{"arch": "wavenet", "model": "sound classifier", "dataset": "drum patterns on synthesised drum kits", "train_examples": 26041, "gain_aug_db": 6, "noise_aug": 0.002, "n_mels": 64, "hop_length": 160, "input": "log_mel", "spec_augment": false, "win_length": 512, "targets": ["tempo"], "num_classes": 10, "norm": "batchnorm", "depths": [9], "kernel_size": 5, "stem": "single", "widths": [192], "loss": "cross_entropy", "init": "xavier_uniform", "residual_init": "none", "optimizer": "adamw", "learning_rate": 0.0026, "beta1": 0.9, "beta2": 0.99, "eps": 1e-10, "max_grad_norm": 5.0, "ema_decay": 0.999, "max_steps": 11200, "batch_size": 256, "epochs": 110.1, "lr_schedule": "wsd", "decay_fraction": 0.4, "final_lr_fraction": 0.01, "warmup_steps": 1120, "weight_decay": 0.1}
Rows from block 5, named by matrix and row number. Rows with one number belong to one channel. Each number is 200 + 20 x the weight over its row's rms, rounded and kept within 0 to 999. All counts start at 0. After the name is the row's rms in percent of the matrix's.
# filt: filter width-5 conv (model.blocks.5.filt.weight, 192x192x5), inputs 117-155, a 5 kernel for each
# gate: gate width-5 conv (model.blocks.5.gate.weight, 192x192x5), inputs 117-155, a 5 kernel for each
filt.73,101,166,213,203,174,193,202,183,207,197,186,199,174,207,236,209,200,199,233,228,213,167,182,215,231,201,199,183,213,255,225,202,183,217,245,223,205,202,196,181,183,171,219,217,220,206,182,163,191,225,228,161,194,192,203,208,200,206,229,239,212,205,176,186,190,202,221,241,223,173,156,198,227,201,210,199,208,196,205,187,169,186,196,191,181,195,210,181,174,183,192,199,206,212,224,195,221,247,206,212,226,205,206,229,244,226,195,180,191,219,217,200,212,212,164,164,197,220,189,211,203,175,184,211,173,174,191,222,210,224,227,197,172,224,254,251,216,218,183,193,204,168,205,230,226,191,200,200,211,190,195,197,215,187,191,203,206,192,187,170,186,201,185,185,176,187,210,222,228,214,220,201,207,216,217,221,200,219,229,221,198,196,223,217,216,202,198,199,235,239,237,178,205,218,230,225
gate.73,100,201,228,221,198,181,172,199,182,182,182,172,196,195,187,192,141,201,228,217,204,203,210,208,209,197,234,182,182,216,223,197,200,212,210,191,195,149,179,204,225,210,191,215,226,208,200,195,220,205,188,192,204,187,202,196,228,259,236,199,170,226,196,195,198,215,183,207,189,200,202,214,214,224,207,207,191,207,192,182,196,197,162,156,187,189,184,194,178,185,183,190,189,200,208,173,200,207,201,183,197,204,216,234,219,207,220,196,193,192,191,211,233,231,201,184,202,227,218,186,178,185,190,203,207,201,249,220,216,207,210,212,247,228,192,171,229,192,189,195,204,200,180,175,208,197,179,190,181,179,175,233,188,200,204,221,208,200,183,189,196,167,173,213,219,191,201,206,196,207,236,213,200,192,195,190,189,170,159,198,211,213,199,194,208,215,207,225,204,196,216,213,235,218,195,177
filt.74,098,165,178,190,201,208,217,189,191,206,217,188,189,201,218,215,222,200,193,196,188,201,196,197,215,216,236,223,211,187,189,243,244,226,247,249,170,190,199,199,164,195,215,201,189,184,218,196,191,219,212,221,205,191,195,223,205,195,201,213,212,191,179,186,164,191,197,196,192,194,204,187,218,199,184,187,190,212,225,254,247,188,193,186,160,135,221,202,199,181,175,233,235,219,211,190,186,209,196,205,176,194,201,216,212,189,195,196,206,194,191,178,168,199,180,188,185,204,220,219,200,174,158,176,191,207,199,223,204,223,218,204,197,199,222,231,210,211,165,183,187,202,226,203,197,173,176,167,183,178,174,185,204,217,171,181,192,216,188,208,224,225,213,189,191,201,223,220,196,209,207,219,210,194,178,158,202,214,194,198,184,217,232,222,209,205,185,183,199,240,233,188,201,190,215,206
gate.74,100,181,186,226,196,168,225,224,229,204,187,200,227,222,216,202,204,207,204,198,201,220,218,198,183,189,226,181,149,160,212,217,185,171,178,192,195,206,201,189,202,165,173,171,147,155,179,180,203,193,176,218,179,161,195,201,204,189,193,169,175,214,221,218,212,215,189,195,209,224,206,203,220,206,179,182,213,222,224,216,200,179,194,195,162,186,189,200,205,226,219,195,186,173,174,183,180,201,196,195,170,191,200,181,164,192,192,184,191,191,192,195,185,204,194,218,182,193,192,188,195,191,172,188,198,194,197,208,209,197,176,207,199,201,204,192,209,208,202,207,186,204,195,162,169,193,198,221,228,196,194,199,197,192,210,239,204,199,204,222,208,164,175,177,189,185,215,203,192,203,208,212,199,164,144,179,214,189,154,163,187,229,207,169,164,199,215,207,216,221,195,207,226,218,169,142
filt.75,099,208,206,224,227,207,201,203,174,187,178,213,226,220,206,207,227,196,198,195,200,208,181,180,176,196,199,197,218,187,205,222,192,176,171,216,195,162,218,196,215,214,166,220,207,217,214,215,228,219,222,197,210,204,223,221,197,200,185,180,215,180,226,219,216,186,218,191,175,210,205,169,157,184,177,176,224,187,182,201,213,186,209,233,199,171,189,233,209,199,178,219,201,194,167,180,176,193,188,188,194,227,202,217,181,211,186,217,204,193,207,203,177,173,203,199,185,190,199,204,207,228,186,184,201,194,201,194,206,224,234,179,200,172,174,193,177,183,198,196,172,227,194,197,191,184,218,197,197,206,199,169,194,200,203,193,174,169,155,163,133,223,194,198,202,171,195,159,154,194,211,175,178,181,170,187,226,182,193,184,202,210,189,184,194,218,210,212,194,213,211,186,197,213,200,202
gate.75,101,198,200,204,201,203,199,185,189,157,168,213,210,205,178,159,209,208,188,171,189,182,193,190,196,193,185,210,208,200,203,180,181,193,191,196,209,211,178,173,211,183,197,186,226,249,220,218,208,174,178,210,197,212,225,227,177,198,203,195,164,200,218,236,228,182,222,219,196,176,186,178,182,183,222,241,188,204,182,162,156,205,223,219,222,222,197,207,240,235,226,191,194,202,199,225,194,199,222,224,224,195,217,194,191,194,213,202,207,192,177,203,191,203,230,225,191,186,201,237,234,221,204,172,158,169,187,188,193,213,204,204,201,238,208,168,211,213,184,169,192,187,199,164,183,194,190,223,211,193,190,197,189,188,238,236,213,199,186,181,183,196,205,201,192,202,207,195,196,212,190,191,203,214,218,212,203,205,179,149,191,191,170,167,210,215,226,221,209,183,130,179,186,194,191,176
filt.76,101,217,223,198,174,202,174,156,200,219,219,219,227,224,212,187,173,197,180,195,202,241,203,174,178,232,224,219,186,169,195,227,203,162,183,212,209,209,222,212,198,220,200,196,189,213,221,261,199,154,187,234,248,220,217,213,175,159,149,164,224,191,215,237,210,186,188,193,199,225,235,188,154,169,182,179,203,198,189,212,215,206,199,207,191,193,188,208,217,217,186,202,187,178,192,210,147,151,185,193,162,208,218,203,216,209,204,209,233,232,223,198,181,197,199,229,196,187,194,209,202,233,222,196,184,229,239,209,191,167,201,207,219,198,186,179,175,164,176,193,199,222,196,187,222,239,169,184,198,206,221,180,191,198,202,200,208,216,191,205,200,220,228,226,201,194,232,233,224,205,200,185,180,186,197,213,207,180,176,198,219,207,163,195,232,231,230,216,194,177,188,203,185,171,162,182
gate.76,098,184,202,229,198,205,197,233,203,200,202,223,219,192,203,194,202,213,188,173,192,223,187,190,237,236,213,182,178,208,212,173,149,174,216,224,183,211,198,191,192,194,172,197,213,209,203,174,200,199,192,218,193,211,226,221,185,183,196,211,206,226,228,209,191,178,207,228,202,171,159,175,181,183,191,205,178,213,201,206,181,220,225,207,196,205,225,216,210,175,190,216,197,204,224,221,183,217,212,169,176,183,182,173,202,201,190,189,204,218,205,171,174,202,209,179,187,177,193,220,193,181,198,193,196,191,224,218,217,213,206,177,165,204,219,226,201,231,208,177,197,216,210,204,253,229,206,219,202,197,211,208,179,184,208,200,179,190,186,202,207,207,177,198,198,211,202,209,178,182,174,198,185,173,186,207,205,212,205,225,220,185,190,191,239,241,207,221,196,200,182,189,198,206,185,203
filt.77,100,202,216,187,195,187,166,211,256,218,190,184,213,223,210,176,209,232,233,187,180,190,196,190,170,176,210,177,197,219,230,211,192,202,188,194,219,199,196,164,180,242,228,192,186,214,198,191,201,224,203,191,182,181,205,202,192,207,223,219,200,179,185,203,222,212,200,215,205,166,158,223,217,188,183,220,187,216,199,167,160,187,214,205,214,216,180,202,206,214,208,205,213,212,195,205,211,227,219,215,216,234,236,211,180,202,174,201,221,239,207,207,220,201,180,191,213,226,181,183,204,191,213,211,184,162,216,203,181,186,188,152,171,216,245,214,208,186,192,197,218,207,216,212,182,187,167,211,223,179,175,233,193,167,191,235,168,169,178,199,218,196,172,191,209,211,193,182,187,207,207,202,198,208,220,241,227,207,212,167,181,214,212,199,179,204,188,204,214,219,169,193,213,224,207,199
gate.77,101,219,225,225,187,167,205,204,212,209,220,237,214,216,212,194,180,196,212,216,188,222,224,223,190,159,192,179,200,193,180,168,177,194,224,201,213,204,210,169,176,211,219,206,180,145,205,204,205,207,177,214,184,206,229,223,182,210,190,190,185,231,206,192,186,219,183,195,188,201,189,184,206,189,166,173,198,193,200,221,215,230,216,202,156,154,207,202,194,203,218,200,214,216,216,193,177,192,182,212,209,194,195,197,208,207,223,220,207,183,189,196,215,200,170,185,198,210,195,201,185,217,218,221,173,152,216,231,217,197,146,207,192,182,207,239,197,200,186,188,189,218,206,197,189,189,216,219,216,207,213,191,196,176,184,213,211,187,181,194,234,224,217,202,200,201,196,184,176,211,226,181,179,181,175,199,198,187,210,190,159,197,202,200,198,205,220,216,209,208,181,202,216,207,181,143
filt.78,098,225,238,217,213,228,164,163,186,171,164,211,194,170,218,209,199,196,189,189,192,215,216,212,207,182,217,189,189,204,174,237,221,196,187,173,234,194,186,205,201,230,218,198,196,191,236,242,186,221,210,193,212,239,215,198,191,195,190,169,193,178,176,187,218,221,196,192,199,204,200,197,182,206,176,177,243,217,193,213,190,201,210,200,213,197,173,194,187,190,185,210,208,188,182,170,183,209,218,189,208,234,215,172,179,199,192,173,167,200,209,172,173,208,192,217,182,170,177,180,196,239,214,217,235,221,240,237,197,211,203,197,222,215,210,230,200,199,207,204,182,226,196,202,202,180,204,220,199,206,218,180,167,195,199,213,214,225,251,209,198,219,231,211,212,197,241,246,261,214,218,199,202,197,165,162,227,208,202,207,175,204,180,200,176,184,223,213,219,222,230,207,203,195,199,184
gate.78,098,225,247,218,206,165,202,214,206,225,217,208,173,172,183,194,188,189,185,186,168,187,180,202,179,173,179,137,155,186,209,203,192,181,189,194,183,175,180,184,182,214,234,221,222,199,225,194,166,209,199,200,186,196,201,219,191,218,223,214,189,201,182,191,214,211,198,230,250,234,203,207,233,226,190,184,196,205,222,201,181,208,192,183,210,201,188,195,206,220,212,206,210,208,210,196,210,221,207,187,200,206,206,190,189,168,207,189,180,206,222,178,221,237,206,178,203,228,237,197,196,196,198,214,197,192,183,189,201,175,174,220,182,170,176,180,231,234,214,219,237,199,191,214,196,212,184,193,225,209,204,200,211,213,197,212,226,227,241,209,232,231,220,201,246,249,186,186,209,162,176,163,180,207,200,194,190,183,184,183,197,185,200,207,181,191,214,174,176,167,178,215,196,188,188,180
filt.79,099,186,183,197,207,211,194,170,196,187,204,189,218,220,222,215,198,178,180,201,214,179,184,203,217,204,196,211,208,191,187,205,202,211,215,212,187,173,168,174,189,185,181,200,228,225,203,204,213,199,215,210,217,206,184,204,193,210,216,237,212,202,227,215,194,188,217,189,171,188,202,204,173,189,203,191,207,203,189,214,199,162,161,188,178,200,188,191,199,172,191,192,174,212,222,223,213,207,187,212,213,186,223,224,250,218,185,223,263,213,207,182,192,212,210,198,188,201,242,225,211,180,181,178,202,198,193,201,202,247,226,205,250,232,224,217,211,161,155,164,189,174,194,211,217,205,186,190,189,192,183,197,214,209,209,188,210,171,170,163,194,198,164,172,170,194,228,239,182,209,210,175,190,201,195,195,187,181,172,182,176,201,221,230,239,207,216,240,212,230,215,197,188,194,225,221
gate.79,099,209,200,190,171,178,220,197,207,209,188,230,221,191,187,201,209,207,206,221,204,223,215,189,189,200,190,193,204,209,235,239,247,207,200,205,176,172,214,216,193,167,184,209,186,190,231,221,189,192,204,205,207,183,172,196,248,219,194,201,223,188,169,179,190,226,216,206,206,228,200,171,185,203,212,190,246,220,200,206,193,170,155,178,180,173,194,217,213,212,188,208,231,221,220,185,182,178,201,235,213,222,246,235,206,203,222,215,205,166,192,200,191,187,186,208,212,226,192,174,184,195,168,162,173,181,199,202,191,205,208,261,224,174,177,209,157,174,193,219,193,164,174,177,194,201,227,180,187,205,195,148,177,190,198,221,197,205,185,199,161,190,211,212,197,170,207,206,204,224,204,189,188,212,212,206,168,178,199,212,204,188,204,220,184,181,238,185,164,193,228,215,181,178,188,188
filt.80,103,173,200,198,185,194,218,205,217,201,189,226,243,209,169,189,231,211,209,193,212,169,155,196,228,240,196,183,190,211,224,189,202,214,200,216,207,184,210,188,224,165,137,174,211,229,208,225,193,176,214,207,211,178,195,204,174,194,218,214,203,226,227,198,184,183,215,196,183,179,184,172,137,183,232,226,221,220,217,177,183,191,178,192,215,219,208,217,195,186,181,184,164,198,230,223,198,192,209,206,179,204,200,228,206,212,216,242,207,193,200,176,196,201,209,197,163,179,192,220,209,205,210,202,181,189,178,171,180,199,204,218,255,217,189,190,207,162,180,209,212,206,172,192,233,216,215,226,228,185,185,197,185,179,229,210,199,194,205,222,197,205,189,183,182,199,194,203,222,220,202,186,174,219,253,229,213,174,197,217,212,182,164,219,250,204,216,231,198,176,179,188,180,181,197,212
gate.80,102,187,187,206,234,201,195,199,215,197,205,203,190,179,180,209,210,202,186,201,196,224,206,196,205,214,263,232,176,158,215,230,191,186,176,211,251,221,203,217,221,193,175,201,234,224,203,182,157,175,221,208,191,167,193,213,183,196,202,189,184,173,214,218,196,200,231,212,172,198,188,194,202,250,232,194,217,206,182,186,194,208,194,193,188,193,195,189,194,176,177,218,190,198,181,201,166,197,214,213,175,190,193,178,189,214,177,191,186,185,220,178,187,242,259,210,153,157,210,214,185,232,213,194,222,232,223,214,208,221,220,172,192,189,179,185,212,220,206,196,194,196,192,181,195,233,206,211,196,202,196,173,193,210,211,210,206,202,189,173,158,212,189,195,215,200,199,219,160,173,148,194,209,183,172,168,263,229,186,191,230,181,195,214,217,216,194,204,176,185,195,185,190,218,215,199